Weights of a small image VQ-VAE: 14.0 epochs.
Rows from block 3 of the encoder of a small image VQ-VAE, named by matrix and row number. Rows with one number within an expert belong to one neuron, the router's apart. Each number is 50 + 12 x the weight over its row's rms, rounded and kept within 0 to 99. All counts start at 0.
Before each expert's rows are labels from the 100 images, of 14976, where the router gives the expert most weight on average: "peak at" is the part of the image that holds the peak. Only what is clearly more common there than usual is listed. The data: procedural textures in two colours, tilted and lit. In brackets: how many of the 100.
# router: router (encoder.blocks.3.mlp.router.weight, 4x192, trained with AdamW), inputs 0-191
# gate: expert gate (encoder.blocks.3.mlp.gate, 4x96x192), inputs 0-191
# up: expert up (encoder.blocks.3.mlp.up, 4x96x192), inputs 0-191
# down: expert down (encoder.blocks.3.mlp.down, 4x192x96, transposed), outputs 0-191

# expert 0
peak at: top left (41)
router.0:41 45 30 53 75 66 43 52 54 56 40 50 41 72 31 49 57 55 52 54 46 31 70 41 50 46 60 48 55 31 58 69 29 45 54 44 53 59 38 47 50 56 03 44 64 63 53 61 48 57 55 29 39 76 42 62 44 56 66 58 41 52 60 38 33 46 33 53 52 59 52 47 49 51 47 57 60 25 48 51 61 48 34 34 46 38 25 66 41 59 46 45 61 61 49 45 67 64 64 44 52 62 72 47 67 56 38 45 58 59 49 30 45 45 36 49 40 64 56 61 49 47 58 49 57 68 45 49 31 30 39 42 30 39 42 33 32 56 57 63 33 25 55 57 43 69 63 69 52 37 49 56 35 52 54 75 68 64 57 50 67 57 52 36 64 58 50 66 44 36 59 59 51 62 55 47 62 25 54 41 46 80 60 60 54 48 58 61 52 69 52 60
gate.2:65 58 29 53 77 38 47 56 68 49 48 57 95 56 70 54 73 54 63 57 46 60 46 42 41 30 37 60 50 45 19 42 28 54 34 46 70 48 60 53 55 47 39 49 46 45 56 33 50 54 62 35 50 78 57 74 52 55 46 31 59 41 55 39 76 82 39 51 45 51 49 31 48 47 22 59 54 54 59 37 35 48 74 56 33 54 51 76 50 42 41 32 62 54 70 50 58 43 57 51 47 56 67 51 72 51 46 50 44 72 46 47 41 53 55 73 47 66 47 44 46 68 57 71 50 56 53 53 43 50 59 38 48 50 55 61 61 40 31 53 43 45 69 42 50 58 57 61 46 66 51 33 57 34 79 69 38 56 40 36 52 32 40 46 46 43 41 61 56 42 57 39 54 57 50 53 51 38 51 53 44 44 60 50 34 58 44 36 45 49 50 62
up.2:53 54 48 51 51 57 50 55 49 51 50 40 51 34 44 50 35 61 44 51 31 47 48 74 58 50 46 49 51 47 33 40 61 29 67 51 47 26 50 54 46 52 48 64 51 25 59 36 45 88 43 19 60 28 66 81 45 56 59 43 63 58 51 62 44 58 64 52 57 54 58 42 54 53 53 51 49 42 57 49 16 52 57 75 28 55 58 55 33 43 74 54 56 43 36 38 60 53 42 51 28 47 25 50 49 28 38 46 58 55 41 40 49 51 63 32 55 44 33 48 49 41 46 59 60 62 47 57 51 81 32 35 24 34 44 55 65 52 35 63 43 55 38 61 47 56 38 55 55 61 56 47 54 53 49 65 54 21 48 43 49 58 49 71 19 37 47 58 20 56 45 29 52 58 50 48 37 57 51 59 57 34 47 53 57 64 50 67 39 57 53 67
down.2:39 48 51 54 58 46 56 43 44 44 50 39 35 28 56 46 51 70 71 42 50 51 66 29 61 53 41 45 38 37 37 32 67 25 68 35 32 38 46 49 58 49 61 59 48 58 68 64 46 62 53 50 45 59 53 51 54 63 45 71 46 64 47 61 49 30 53 54 45 62 57 29 73 35 75 53 55 40 65 45 40 67 48 43 52 65 39 36 52 35 32 66 63 54 45 39 61 52 45 38 54 45 32 74 46 47 47 51 42 53 65 48 61 56 53 41 48 59 31 45 67 45 82 67 36 47 36 40 43 50 51 61 44 34 58 55 47 67 38 61 51 37 31 41 54 22 41 68 43 68 61 47 40 51 48 62 59 67 48 58 35 46 53 53 44 39 39 34 64 31 52 49 65 65 48 57 55 41 33 78 40 20 49 33 21 53 45 50 22 42 62 47

# expert 1
peak at: middle left (33)
router.1:47 45 68 51 44 35 59 25 67 67 78 39 57 40 37 48 60 41 49 54 42 42 43 43 58 64 44 33 62 40 48 43 48 55 58 27 47 63 61 43 49 45 64 54 35 41 56 63 60 42 63 64 42 34 51 44 60 51 23 39 26 43 45 46 44 38 43 50 75 25 55 55 51 47 48 38 64 42 48 66 37 48 77 54 52 59 54 36 63 49 47 53 71 40 52 44 52 51 51 56 47 54 38 34 52 68 75 66 47 18 16 55 43 45 39 47 52 50 59 49 50 50 39 50 56 44 57 51 48 56 53 68 48 52 52 60 71 53 53 56 61 57 33 46 48 44 65 48 51 70 26 47 62 43 57 21 53 49 49 67 32 32 54 51 61 59 50 59 64 92 41 39 52 45 50 46 39 62 53 50 60 30 58 33 53 68 54 51 61 14 65 37
gate.2:48 51 35 45 63 33 44 47 32 47 65 40 42 58 21 49 42 46 53 40 60 48 23 57 62 46 45 53 46 45 59 58 57 30 54 57 54 57 49 45 20 50 43 67 48 46 57 28 45 53 32 60 74 53 58 62 59 56 39 39 54 48 53 46 51 25 36 52 46 63 51 49 43 48 54 23 51 39 20 66 57 47 36 52 46 48 50 53 51 71 33 46 43 40 56 50 32 59 58 46 27 52 50 55 59 57 18 92 58 39 61 69 49 53 44 47 58 47 62 69 52 57 45 36 10 46 44 46 53 42 41 56 57 56 53 58 64 61 72 45 57 46 63 48 52 55 52 31 52 48 60 43 62 60 44 79 57 56 56 43 51 21 52 50 16 63 37 66 34 58 55 59 51 32 44 61 51 39 50 49 59 38 49 39 67 44 60 60 71 50 51 50
up.2:48 55 40 48 59 32 52 32 42 46 64 43 43 65 20 50 63 56 60 42 55 30 17 46 43 60 44 51 49 37 73 49 60 36 28 46 48 68 38 44 35 55 47 68 48 35 61 41 51 68 47 60 63 53 57 55 66 49 36 56 54 60 44 49 48 10 41 51 52 54 51 53 51 37 39 25 50 38 39 70 43 50 29 45 47 41 47 49 43 55 31 65 41 40 57 46 41 61 56 46 35 63 49 44 67 58 37 77 58 23 51 79 64 52 45 41 55 29 71 79 49 56 44 36 35 38 52 52 55 39 38 62 49 57 71 65 66 56 72 52 77 46 49 49 54 52 52 36 51 44 42 40 66 49 31 67 48 66 57 56 54 50 54 51 29 53 34 65 45 54 67 49 48 36 48 51 41 46 50 45 67 48 50 45 60 50 59 73 71 48 50 37
down.2:28 39 52 47 45 48 49 57 63 51 70 41 46 56 41 48 54 71 56 35 68 33 74 53 60 62 41 47 32 42 51 52 49 44 24 66 43 52 56 48 31 60 46 49 42 26 44 81 68 68 50 72 32 64 45 58 47 37 28 55 62 43 29 48 34 45 51 45 51 54 33 57 80 32 38 54 65 50 27 48 54 47 33 26 43 62 58 63 36 51 45 39 47 61 54 50 62 85 44 53 45 61 57 46 74 59 31 50 67 46 66 47 30 54 48 45 33 64 65 52 49 59 38 40 54 61 43 44 45 43 17 50 51 35 97 53 35 44 61 54 43 43 48 45 71 56 34 45 49 65 53 63 68 52 50 55 47 51 60 50 47 53 48 57 45 51 54 51 51 38 39 47 50 46 47 38 51 48 54 41 59 60 60 30 55 51 57 42 33 50 65 43

# expert 3
peak at: top centre (28)
router.3:65 47 53 59 63 46 51 48 45 57 38 51 45 33 55 50 60 73 70 35 42 68 80 61 63 48 68 48 52 65 49 19 29 38 46 69 46 52 48 59 67 47 68 52 38 54 47 72 62 60 73 56 40 44 53 37 33 36 49 39 50 46 50 64 50 59 39 52 46 58 56 42 55 55 43 72 70 90 72 54 61 47 45 81 42 68 59 43 51 39 65 63 43 57 33 56 34 45 40 65 48 38 48 43 28 76 48 37 43 63 49 55 62 59 47 52 57 38 28 37 49 38 29 59 45 28 54 53 43 58 51 42 49 53 43 57 60 33 55 40 41 59 44 73 56 58 56 49 54 68 51 53 46 45 52 55 57 22 42 63 43 57 54 58 60 46 32 35 61 58 60 43 53 49 21 51 50 70 57 50 49 23 42 57 30 51 50 46 31 50 51 47
gate.2:45 40 69 66 63 85 41 59 60 48 38 46 35 38 66 51 60 44 68 55 42 43 50 48 62 34 58 72 40 53 71 51 45 70 56 37 56 64 45 46 48 55 55 61 39 58 32 46 42 50 34 65 65 50 40 51 50 36 26 53 35 44 56 56 42 85 59 53 58 55 48 52 43 47 61 45 55 90 48 42 56 54 35 47 64 47 51 76 36 46 55 19 74 50 43 65 67 43 63 54 37 39 14 48 52 48 57 51 47 62 41 38 32 47 50 42 70 53 34 52 46 52 49 29 41 47 56 43 58 53 54 42 52 56 62 52 44 41 53 44 56 51 50 36 39 52 71 43 48 63 63 54 38 60 46 64 61 51 46 39 49 77 49 39 59 38 37 46 44 41 31 70 51 82 46 49 53 51 50 59 43 67 52 36 53 52 61 35 26 27 56 49
up.2:56 51 54 34 60 57 52 58 58 51 84 55 56 56 33 51 37 35 60 53 44 36 52 33 61 52 24 55 47 50 55 51 58 48 61 36 47 41 62 50 39 50 61 61 62 36 46 54 42 74 74 37 40 39 48 53 39 55 10 46 42 31 58 55 65 50 64 50 85 42 48 70 36 55 82 43 53 55 49 53 50 50 71 42 52 51 42 62 60 60 58 52 38 45 60 60 37 50 39 44 61 29 07 35 46 53 43 49 57 49 34 60 46 55 65 45 49 52 52 51 48 51 34 76 46 46 44 51 55 43 55 48 57 43 52 47 43 56 40 67 63 55 17 49 69 33 60 44 52 59 46 45 61 53 44 29 52 28 55 66 51 49 44 52 54 28 34 25 47 71 21 64 49 46 56 46 58 52 51 50 38 70 48 55 55 46 55 56 32 56 53 32
down.2:47 47 59 60 47 35 60 66 19 50 55 69 36 57 46 65 53 74 44 47 51 56 51 62 50 47 58 24 56 31 42 42 45 53 40 53 52 74 42 62 61 55 60 65 54 31 47 45 54 64 39 58 47 41 43 67 46 43 32 52 56 38 56 47 30 74 70 48 30 45 62 71 56 43 72 59 51 45 64 62 35 46 53 65 41 38 44 46 39 44 32 19 54 56 39 55 66 25 38 49 44 67 53 49 61 56 66 30 44 57 61 61 37 36 72 50 48 30 26 50 31 58 47 53 47 37 44 31 77 51 78 44 36 43 59 57 54 53 36 62 37 57 43 55 68 57 57 37 58 69 55 42 49 60 52 51 52 52 47 37 67 47 79 30 54 60 42 51 55 67 53 31 35 39 61 65 51 67 47 31 60 66 45 38 50 50 51 48 59 61 45 48